A small spectrogram enhancement model, trained from scratch: norm batchnorm.
Rows from block 3 of a small spectrogram enhancement model, named by matrix and row number. Rows with one number belong to one channel. Each number is 128 + 32 x the weight over its row's rms, rounded and kept within 0 to 255. All counts start at 0. Numbers have three digits each. After the name is the row's rms in percent of the matrix's.
After each channel's rows are labels from the 100 clips, of 14976, where the channel reaches its highest value: "strongest on" is what is common among them; "peak on" is the class under the peak. Only what is clearly more common there than usual is listed. The data: synthesised sound scenes: up to three everyday sounds over a background.
# convs0: first 3x3 conv (model.mid.1.convs.0.weight, 256x256x3x3, each kernel summed), inputs 0-127
# convs1: second 3x3 conv (model.mid.1.convs.1.weight, 256x256x3x3, transposed, each kernel summed), outputs 0-127

convs0.240 099:102091126144114098158101133082147111088197100156115072135088204157225183142144111100114061148130119131146112106149082103116169130179116125104077126115182126146158120115103170151144181144128090088131113158097140165102114146125135128118112157107147168122182126153153133128158144138195126144132108079144150054106100022133133123109100203168127133052101094102085134098122072097172127129136
convs1.240 097:176149108135159125160120107142080145122075099128123134131126144199128085099130126125153159206184149167130138124116140195115120115101109148161165131107108135158103157147187098085134104110181145158143111133137210112142189131146090145092127128098176117110063082122143113152062125109102121151144163100097176140188099161084166143119106151133187192159132139118173116132131138080125145159117
strongest on: mooing; first sound: mooing
peak on: mooing

convs0.47 088:082142155151098107151166161161069079136119136189133140152200117228062105169119186085180169130147049093092107137140130140116136079088086110144137194138152096134151140110104233199141103120111146107094147159086147154099100125111121128136091136127114128161101085112081133179135133159075110137148150111112129061078103108236110120168149131132083119142149070064171123185124128119152097158180
convs1.47 100:132073147163085145153140098123158144130130162153146158088090075128149127134100137124143101167077168092155150129192174135179144118150107152089146123129096171154109152162152086137158106203130131157167129122131151143133097140150114091142181076137136116119097115119118125139137165078155129095092101095084057147161090117059197121104172119133121097095106102149135049127147131174177094146137
strongest on: glass breaking; first sound: glass breaking; crickets
peak on: glass breaking

convs0.247 099:177133119080106181135116096119204133102121100135106140135095157080100139076109089151119132105160116098133165124127122178127151114096160083095161094134104091092071184155082094100135176150087110140199135085190098105119166116142129148104073127140192099131086093156107077108114135123142167159251088186139126105151115089104123118098161104145148132160097097154140117127170197146097140096108
convs1.247 105:150160125149146153100155157103083149137158145125135103166110122176201138102147097098176085181016157131152135140131112128133164132149100140170129124112158096142137152123156145110120094108160182104096070098116134174121156137134140107110156185118140142157149117139140120160137110167110148118151147120131129115104149193138078131152174150126148163054107089082181156126110078130092091159087
strongest on: zipper; clipping; first sound: zipper; text has "clipped"
peak on: zipper

convs0.74 096:122125100117178104155104199172031162095133128133126112145100105172146136181123142089178195129160129142118125144116069121137106130141192092110161108088133101147152087126128070143107124129110136102122124134068130161132173140128171164105212110108072133114114118107115105123149106145104073109071185125112058143161132152137182124144124075110136189111194109149168108191151133151119150173112
convs1.74 102:157174132099148146102152091127150179097147123106099186108148142169118142069105114120091082127116067147113145141098168167127130105140136136090127154200120139122075147114117191117164115116096167138136166100183121107149101100120119116123087173134161104092133186104134090036075160100172158154180176138143117114094144144156059137122154176145132108184100121104192097086186069168141141054086
strongest on: car passing; first sound: car passing
peak on: car passing

convs0.129 107:078130154141141164209084214161098120125100112157103146145102116166170123090133091096162189070129146142105119118110113090107130117147115142139174130111105079136160111123161141128145097099112101137155155103121126113121141113134144119092085116115201137109143117103089121153099106151144055137102127120135092141131041153184107011116090099171100110136157158119129051145140089153129122118205
convs1.129 104:163105094084126078125091101134217118110161151168121161144102164118091103094117115130110132086150120119097090099159166163088148139113157157150111133175111175155117136115123140099086159135141131089153110159100143105158113181104135129140108128123121103191088130132112193148107138150106163072140076078111157150075140110115139156115060111141162144056144129123129123148095163107149152162051
strongest on: background: none; glass breaking; first sound: glass breaking
peak on: glass breaking

convs0.70 099:123141097101199135146129153184111088117130071150120116105089123195124127099100064047126081112144103094169144133103144159164107187162086128132094155105189148090080143120101092144078095139105111154112120112154152146105097226153104139101122149106162083160130100130094112153130209090103162175116113161107146049134107121121161113181140147122119052118114099174144072125146102147114091088114
convs1.70 102:145153157134114116194177099088140199136047116144145111109101183142121119155150141128120119165077180153153123138081118120123172112161142158124107117168113132140181172132161175158202157128211120139109002179197178126097116126140116107130129133187100158139207133091162105107171211133202134097156142108122096152182129145131151128102143193053170158117129113137055108189112204116128144103148
strongest on: coughing; first sound: coughing; background: none
peak on: coughing

convs0.95 100:167088136100072089114137217172146095133120115150100082089137154121092099089135144129074108105066084132128227145129143188160095124182134128089100160087097128118074058143168136066066158179175172119112101097108074078126121099135150138087140148095127118124143101101155052104113121125083118140082198044156106144111148091139133057129113116136152101201120158138116100115149159134150171092112
convs1.95 104:101130077144129111109110121093077110153088103086122109137115101147155135123148116088173190084124058090075083152161124182091082161068191158165130077161120134129077174085133142171188122063059139145132101126137145138199163122086075111168110060134132176123129155138085165099146064138136167099192122132114145185120148153158099156062144141066077137107083118088118227144094142154103079123134
strongest on: doorbell; first sound: doorbell
peak on: doorbell

convs0.33 107:100086170112179143118092187133113109141114074133166101102140133145116167132180095088106162078149113125155131190082145153055132088136179170126102128165117091114138149129134121144165139157108150155079173089094132110172082173131192160136157166104117144116167127112148116054165136123061126101118143152097130101145101109159100109116096171206198158120138236120148133076121139089125139125111
convs1.33 111:127081102124127164127143139174136125110106120162048190156062122106105132122130116094119137119103111145096132119103092091116149187125088101127107113132086118168108080121101127120110138136168100130090164101154152137091106127190109174123120102088106111153177110163115131181145183133097142152194164127135116092070131122113200113108152133176143092127159088142116193148130151112144142147157
strongest on: church bell; first sound: church bell; mains hum
peak on: church bell

convs0.189 112:090125149146190112139109144089142094154162154155105098130103111112136200107120156127141190111131171084144141163192111145096132128096167154108126144148143093147078094121130108177136125092137217116120138106116115144073151161092182182075083082102146118110124096122183094126120116117076172135117171131109155162147152078149130138137059197131255132112088186103145150045100142130108157099180
convs1.189 109:108106106151104141130162136164102166077065119097190133140111185093141123157120106038129157170151114174097108135108117147112165084125127082057145129077094192128147114100190166150143143164133118173097155117105184111128160130125106165155134110137166127092143165142130148124157143079081127133128089137126121097133146142120167134137169103084083123145162094182128110211109160105124109085122
strongest on: fly buzzing; church bell; first sound: church bell
peak on: fly buzzing; church bell

convs0.212 108:102122096125088140128135113137110140166123154176107180108131096171142129150088132025138063113139119104105103103128143182172140099175151163099126099218144138101145120143136098150090133181099102174127136122147106165148154147092112079101163113179154153163159142138084110112174073143122073147139117223141081097140130076185150147131126086164109130113135117102083105107118171099102147089147
convs1.212 106:125097130104094134158095114137176082095114159106104134175136131144121178095143140156101137156087102129126163139106145101138151138152118137145104194089138170115165169163111094091167142222179127070150126127157041111138165136095166106107108125074144153136096078087129086134120131106144138073168149113068162095092152128111144129108156110097104104156114111160146089083211070094092174165100
strongest on: coughing; first sound: coughing; waves
peak on: coughing

convs0.136 077:136074107118148119139127168088098124177121100130144106172219124103151123125131164152128107128156087112126099130133093133179091123128087128162141145110140124134186126138130149127092141077196141158150113138127136105160150095126119153069142134128133181180176092094075127187102130113125086174119156075064080162045138094111140167177117104099065154174142087123099116102137130133160124119084
convs1.136 123:101100164153175130154123095153123122097096197128134146071070129077061132144137146114139198125070121116089120143142141116103152078149169105187088176107101187050096128165131087128099106167092195108153149136183124140173150140112139103163141164126126121143115142091146104112091144119133176103123075129130099093160110099107125109084094075146155098085131073161094101144160173096082116126176
strongest on: drum roll; first sound: drum roll
peak on: drum roll

convs0.93 082:147109114128152151093094051191128114159159092144121133105093100147103088108114144149120124109099157080143118082167129135180128078115138128166054151118104109081150157155092066089089150144160092093166103152146087143088132155140152147213081103081140120154071048119122131183127144072103094119085126104079176132100127154104134146097153161141127143131094140138184150111136184130102096165175
convs1.93 086:126191173140104131133185131143129117044050145074138141154152162135112105114124163136119087102132127148132075109141146115118163096182101151109099086171087127145116093163135120089099130147065147122121109139112177133192110116165150140153064147139114145140087169130128129056107106124116138143141126117197074098128090150127167144104115101119068131111117155143055070148084138188104145108155
strongest on: church bell
peak on: church bell

convs0.164 096:181128103131126127132167121178115158046118088196114081052173145123120088141199144100132109114138119152142144122160156134188130209103161110097169202074106105158162086119147104078146132106148126073107163138051118122163155107057170156099143162097116119101121129105137114094124131141186159109063138102147073152157097059148094188155134162116057072075147136153161165097135111094151132120140
convs1.164 110:055119115106085106188110158140177065185139154080186134128180103124142210148154113146122139105063139153143164146150104136088110055165145174165078101132188116147138149214101139151178151150104138160142151100168175181118135095165118157142142093151089172112171171185111117104168190095076137161146135179149133138144125130106165148126132091176126088132096148099149092186141185114132166121147
strongest on: drum roll; first sound: drum roll
peak on: drum roll

convs0.244 105:169154124061207144130142085111093148188129130131172134158167062098129142039124120125132137155117167162142083120175175178119107164078125125123084147111228123166114104166145079105150151147093096120125117090125073108131190128093119065104091080131145152109129140127114115106113114160186159099056103123111132183111138148086112096186128171084069110089145122125173186123100114190092091109136
convs1.244 101:041169113129106104168159100098115088148136148070085142135166179171149092132082130116167169123143136132087132096167173065140168133178115163110131129080050192139121112073132135139129119111205100145115119125061165108105138132150105173197084169146112134085167123130133127137104151121068096197139091076171102133128129120117154089126141101125106154106138080110147127187125135052192120186158
strongest on: fly buzzing; first sound: fly buzzing
peak on: fly buzzing

convs0.215 095:117075158143163149147125123143135189223139129100135123091190140100157145127090138165131101131041130089190117134130125153120115169126147176091116165144186106098125115124116160152161133128165119089141120137095116149142115091086184086065148115100084116103161127089114099119150095069099146113131183086160145147087155172067098102099176086162107055097123066108115160099167109140174129064122
convs1.215 089:171154171087150070068142146094157121100177109110136086140123104190164113129084126137166167144216139164088159098063177106165132125150128037129195127166070121121106160117183097149093089089136146136193167094153133119130133131177032145150140126115135152116158137183149120122173119151066139153138120170137119115154122096154107154127120158118120121118151189129188150154067140101097084189118
strongest on: fly buzzing; first sound: fly buzzing
peak on: fly buzzing

convs0.151 109:097117077076137139128153113129116113038079123107156082155082118158171148105127103093124096098122126153150134126162132173137151132228143123120201155160132101195080147116081104143132140124153159150061151160110107102166081149134177121151141129160129115153109202141137152169152117197124146116111112139101117113130123191123156100165172156091155141133135102137150091169098205129125108093093
convs1.151 111:124141120181143126058097135157175181185127121085135183136180123138127148111155171119105168183187125128101064134117119092132142119111132129174128143081165138055131163107141135048105092148090127078161059178109075164104142088123121135108077153082154128131120101101145173085128136115201121147122171140091183105173160148107169153128073172091187112138206134127096131097142123127154137164136
strongest on: explosion; first sound: explosion
peak on: explosion

convs0.249 115:122104075147128121169118135128188117185144107158162082175110119160105177098124135152156183098066134091094112101123115137136144179074110133079175160115130133160085132097188122128157143123160111110230180132115155160120120133146141082134154121159128210169132123179147163091183132138187111139128138123103101148130151207170132072125127063181136079051132122115120079068149111092141115123147
convs1.249 094:112179209139133126089118112141118116131150123170081167086102067158149087160104122124111150142209184131182118119079194108140110112137098199191139124133111105118175125106092140157133162182121158134131120140154150097101135136080121129106143109118147175106086166090100098104087194089139104142065087152145079167139146145120095136149122183135147184110117107129185110149113215166155145113156
strongest on: waves; explosion; first sound: explosion
peak on: explosion

convs0.205 099:092138154137112161108157132147146102173136170045153085199121157159121148071092116145184127091153121114124167136137156134127095069091147071155087162169077155142160182090049132120171054126147111148144106131092080113177127067124166109136083073079160128129069165140118110136117152074150157167148125166119159129131132112128099098111178168110130085158110115082151128148117116143093135098095
convs1.205 104:147090160101180115144128155084155129064128144136128182113100101089118065152144103165165110143106078118120159130109122129131120215140153158125190112059114130150086150193143152098140122090131120108151182206060217133141108144101132162171212122166141139107120116124123147172095198149100139170119097178179127146081164104165132082188135116141088182094157093104116120109154144127133148133114
strongest on: chatter; laughter; crickets; first sound: laughter
peak on: laughter

convs0.37 114:105137133197074188149184175155067083144144191125127125092194114175120153152127135158148147135111100114101132096092098094165117112127099067099143146140107120166063127116129192155180110120126117121160143105077156145095123163110162132166146170129154146121091166122095171174129158072113104141066166104148124168117117125177082056142138141152133091130112146044103128180124131060110124131165
convs1.37 108:111082143092167114214136099125148130138160095183121112130063170065105096142109149102139109099127113143100216105203182110134103098130125144120117105083064159145162147149116149134141138203120159131098127119155105152131125136141103096102182093134126130096166090164142106152124059134119124111188080110071119095117121104065189150075128083164132070082134086171128051172102149090240132123129
strongest on: glass breaking; first sound: glass breaking; crickets
peak on: glass breaking

convs0.62 106:097082118187012129091122152127128134120041154169122137133186109157028118090122126116162093074160160156115114104106088095115117112070116102124152131118121128132133117144100124109124164186157145150117102109084152116148094127111151176144145203079148137149142130150104107156134181135106140177109172194112106099092130102129148137129103123158133175159110183158140090171102107099117158112084
convs1.62 107:206130165124199146090127158129223135105144149204110118107096134127114127148134165097119109154119119136114093182120114152143132121107141140181119150101094076101124103089093169132183058104072131142128125171149174128123119128202116093073190118123088154131130066149135127133139114197180168094128130121126092148154115078181124173187152147085218143169143156151173097098137169103202176109135
strongest on: muffled (low-pass); howling; first sound: howling
peak on: howling

convs0.4 112:096063108155138131101129166127127120182124151184138114146163115184134144151116164086139123113096128091149166158163132163095146099127144143128080195113075098152139156142110085134101142094133113126132137145132160115134137107090208157123123080070127137157112127087074147104176085164085087092138110126200118056144141081147134191177162080128173162111136109180204085098127158149212129112172
convs1.4 112:089120149116162203127108114093195167131116115071127120104093145103155217133140175193121152143146160230138054096099117158159109156107105136068173130160127133092109117150179154185139118070103098128135120136172189124075095120136078086131123133174145121066110170149163112199159154119182159203184144146097108145153123149142113084115135123084166143128106102123121180140098166224131108175094
strongest on: helicopter; church bell; first sound: church bell
peak on: church bell

convs0.123 092:160114114116148052093110126162100059092166147163142117050133149167101151063152052103123127143200107150132121093128087100162104162102149093171141179103128098096173113131127115108152110140131119119075186093166168058196086089120077117071155135160136141085145120156116180115147145164118144153151084175125158103091120111125118096176114142080069109187117206109108094130107138106087127096165
convs1.123 102:145142103092119203138111128092198137140094147162152093166143153118130138105131125165129104144109118172138100137146123125147090109119101132112100123108139162136088134177152131154111220101150104086133151156110135131126114151146108111148121121142104105202104098117171099173084108080145067191065176129093182140083139126167122185161182136131191159139123092168065165194089091130151117106124
strongest on: crickets; footsteps; first sound: footsteps
peak on: footsteps

convs0.52 104:150135082153187081125122197200146117097160082099125117074106111163162077107123112129108130100144092088154103143145139147140144151117129172132117177088095087096122152136115129123101132120097163096112186121135132121131100171109088090195042190163171097140094108136138116164141097128168087140122163102105076105105125155153135143145103134061131104117102116118129124152131142160111170150148
convs1.52 095:075038142161095118167151109096167148145079111144156093145099191133144153097136123115127132189133104132127104101129169127154122113137109065088105071131099091096134112093163144160145140107093141143113099105187139124122137111149182106107104095119072088110100088142134147118203096094176130135164112112117146137151167159088120107066139150118166108124107157125133158143107110128202124110099
strongest on: church bell; first sound: church bell
peak on: church bell

convs0.3 087:074130109046104056138118133108073101187151153095167165117148161133141142073099115121112154102131220150101119091098165097156141105121072073104141089121130136151207103178153110106158123226174195122165155122099146148119137153109143109207100156118109156081113119150094066097175133121125161128112161191080122132160101084116164211116116141125181127076082162116156160155162110116142068111118
convs1.3 092:169137155183132121105127106138146220122158151126149122174108158138123101182131185149125094120126094079167098135220087139134149156090147150162096179106158119046073106128036143070101123105023085128139139097131161104138170181143163141127159110186187121178094121193155209117095040173091183130171106102147136102103138124121098166100142124106169120099142121118135122170140203137091163160140
strongest on: coughing; first sound: coughing
peak on: coughing

convs0.184 097:173107079111106106094149116111163081070131137153134116095128129122118087128149094162199079106090078133161116142138126120138151150106105120082101154127128144135091138151159124152135145113087095125065104100134163145126024177089090152147104100078139096109112120096102119111120110141156069091127134151119164069127093083155112123220134106062104169149085168125166084178089158102134077144130
convs1.184 091:154147136195141094136086114129113174136157144134099119117155137152132180129112124123139170125119195105142158134083157140131104081176174188182102118097139131143174069184165110087153063101142214163170149091148172102125172147125229159104142098148096130156129155165123127105163127106140144162071143131126095127133157117140132169095146114175054148106180105103058109175173142197156185179150
strongest on: crickets; glass breaking; first sound: glass breaking
peak on: glass breaking

convs0.24 074:130119176133132108137083129091121080140184098089124130088124098156109179076093091149124120123110134128110178144080142143166142145143149132149081155135181159106160134104170133111127155107114196127153123139106076117150090153059124112073179162128122096156142152071115159172103122140068151126119125137098117157143140064061146112148142115124132090088161162155166176124200136136160185179007
convs1.24 110:173190070087100145090172163127156178122143158083114139143198104161152102155132184060158137119107100130088116113146110119146052127141121158130172149126136089177106143115149185079128124099140077129206080134084117096134142081099111121113104083134160129136161148163141080078161129118119162091102156098172132133075113097178099141099139172127115148171118122078152157085043078147130102099102
strongest on: church bell; muffled (low-pass); first sound: church bell
peak on: church bell

convs0.178 105:142194067100081072124204139138123081103079150097176091132116113139145097122153092110162094146132157093126133117141145116168059122147110109134143150153150123107121183155090146126109102158102028118130108158107072064149162160072045123109113083186116110151096118120119096158098167140110088078130114149138124134119130127174102057176145085104119106163130084123122102095105121169105080129121
convs1.178 107:201094184114069192142176121155148153101151115146063132122133122074125132151175076102182125122140117099134114140146112118137133109124108180137128149101104151159132157157171120176093126111103112106108170079126184169161122121155135120123166142119105157103167136101138168099138167147169201186138122152123128155122144107105143149129185111134162174126156166127103181196125139100139130132096
strongest on: chatter; church bell; first sound: church bell
peak on: church bell

convs0.179 093:074095142152151144098182116144173163120139071179147155137119103157138157112151155065076160127110138121083130136076117129122162179134183116149120180135098153119093109144109057128113172116122157128079124165149145127048103155141168171086047079064041084149090131132135119118117128170123121113062101133144100145087119194094117112159110097139175168138173141152144093086120125132195096126102
convs1.179 095:121121091080105172143116119119149049181151165160153146057135211159135107140120069130150130088121139178117094146081142111154131149145048133085125091099099218106169094126170190156162156096116116128144161139142137172168129136095111138114144145100130177105165125117085142134069155149159178125169161143122123114136141161148199209167216143078076166170048123142128152097158154155091135098133
strongest on: church bell; first sound: church bell
peak on: church bell

convs0.246 094:179080143139125143125181181065129120130133143139146123112165110091125105147164114137128109115101160165133112165122153151136152175147108091123120103145027079166139160117151057122087127119153112138128174119143081084228145163142105120136145065091081173163107149108125089132119106161120155120126092175099112138143109103104138097102144108195089142105121172086191133162136160160137162107125
convs1.246 099:147141109116139159151106120211109098142055141062083159154112159147129196104120123102145122141139089106094147120151110133128115120141135171119181147133167227177157076138135173120160138159081124126148096074122149111081173121142140114116082109131148140102129123105110137111103155116138121108125140073149215110126186181107171130135142066094048125135115103110124144142070125146133083118123
strongest on: doorbell; first sound: doorbell
peak on: doorbell

convs0.187 102:137099154093122179077150116125108111117137135146093166055142140142061162098149099123140165164111128158107132147068157122150089120118092125123169078107149096142084166100130107116097094072127143106151144162147059121157183030127133109116099141201128133159150148169137098137093130105113132130074111100191207144126099082082135140108137175167140039096078131101095180120114149115147179095118
convs1.187 098:129155158129170144195124122117208191104136118109138127135116124132156150252124197119135069100125171085147159109169141139126137131182163118069081115163169111117148107131150123129140148144142115173145074129132140148122080152144136108150174180162103119104097175100118108086119166131142192139058167167146060120128121184152038070154170140181127181122167116115167089114132121104111142139110
strongest on: drum roll; first sound: drum roll
peak on: drum roll

convs0.46 095:093143111105142157205140141182111106138143121101109157134175069061127134093126142188112089119183113138142099139145076073161199111106053139122122136110162117129109079166116161149086102130138115138176090129156071152169126069203104151092096199121091115135121110159118131116124172154210146132093047094142116118114126102129140125135066136127110139100126122125137105116093051115053139147136
convs1.46 101:118126113106104112082104093093123153118151141133114126164129112092160134135096181099135143134095142142182120111177147194122164119128123163121099146163101122109120183188140116082131203123126151158058074117163154102070104191140098097188114085116117164111147063078056125113166131106065140107193185105071176157126151189154147186096163127180109163168131145129125140172148164106096142046140
strongest on: howling; first sound: howling
peak on: howling

convs0.9 106:109119114169096195167155081109124139103193179078079142114131100141069143150129131084149164125089132096105130169126176106136141137150162119190155125105136126115133058170153100124173098151100102113121220157146073138202113103163174120148148120115123120118061145103151126106103165117187081125146142080121185098104094133098125089126144100109146087170066124168087144151166144088115148147108
convs1.9 106:162076187080139134134065135117148166148048105082135156131122066144150050124094088120149134096160110128140123120108110116093164076079121157145143086130084119104127136114144162126127168125117092114147119126075157104075053117074102119087136114117129121138181096154082101114124114142134108114156097184125151153104142121157158098114136068085133125087120107063114164090104136152131142106139
strongest on: howling; first sound: howling
peak on: howling

convs0.115 103:180165154079091101126152191171134135082158118174153156121098158165147137080106152128148110191153134136120090135090144116096119148176136151169146125116056146089100144149072121128129134143098130071121130138133116087136147147106076150070129140115115096132068100111137194096097098189056185126116053134165133136130131111216099119176127128128094119112113089126158163165132090142137179112186
convs1.115 104:093127088173106116156153079083134150121150145146085072089185172095134118155162099151071144102089136149171118092105135142131127118048140172117171080127101065137112094168219141150115177086166100192089158080190169167116090162145146093085146124176137148151099131132115108135178196095150099165123136093102138149141145127105057101117141146156118176121109100096155095150132137134114131121128
strongest on: church bell; first sound: church bell
peak on: church bell

convs0.156 121:093112150158075175132128182142096081140123158179096156121127142147120169149126134115154112090102106118125129142149072165104123108129139125146125112125122122154131122122147123171166134147166183116141117112076111184091095174118248138132093154072174127120103136141168103087199139145099176124173167152113148148113159103167113094090084192134255132135103130070136109102166113070152160112142
convs1.156 114:102090136106143191124193168157129135102115132121126112152016086067092065165172099122111097173123068128070081123127104128182110077096102130077114122081108134142138094155109185108127128144071112125074148198079136156117112135171100107147124105095169175126116074159095171076129131149166098093155112146134181156110163166109123129165167143112187153171149120199168086085074153059153143084148
strongest on: muffled (low-pass); thunder; first sound: thunder
peak on: thunder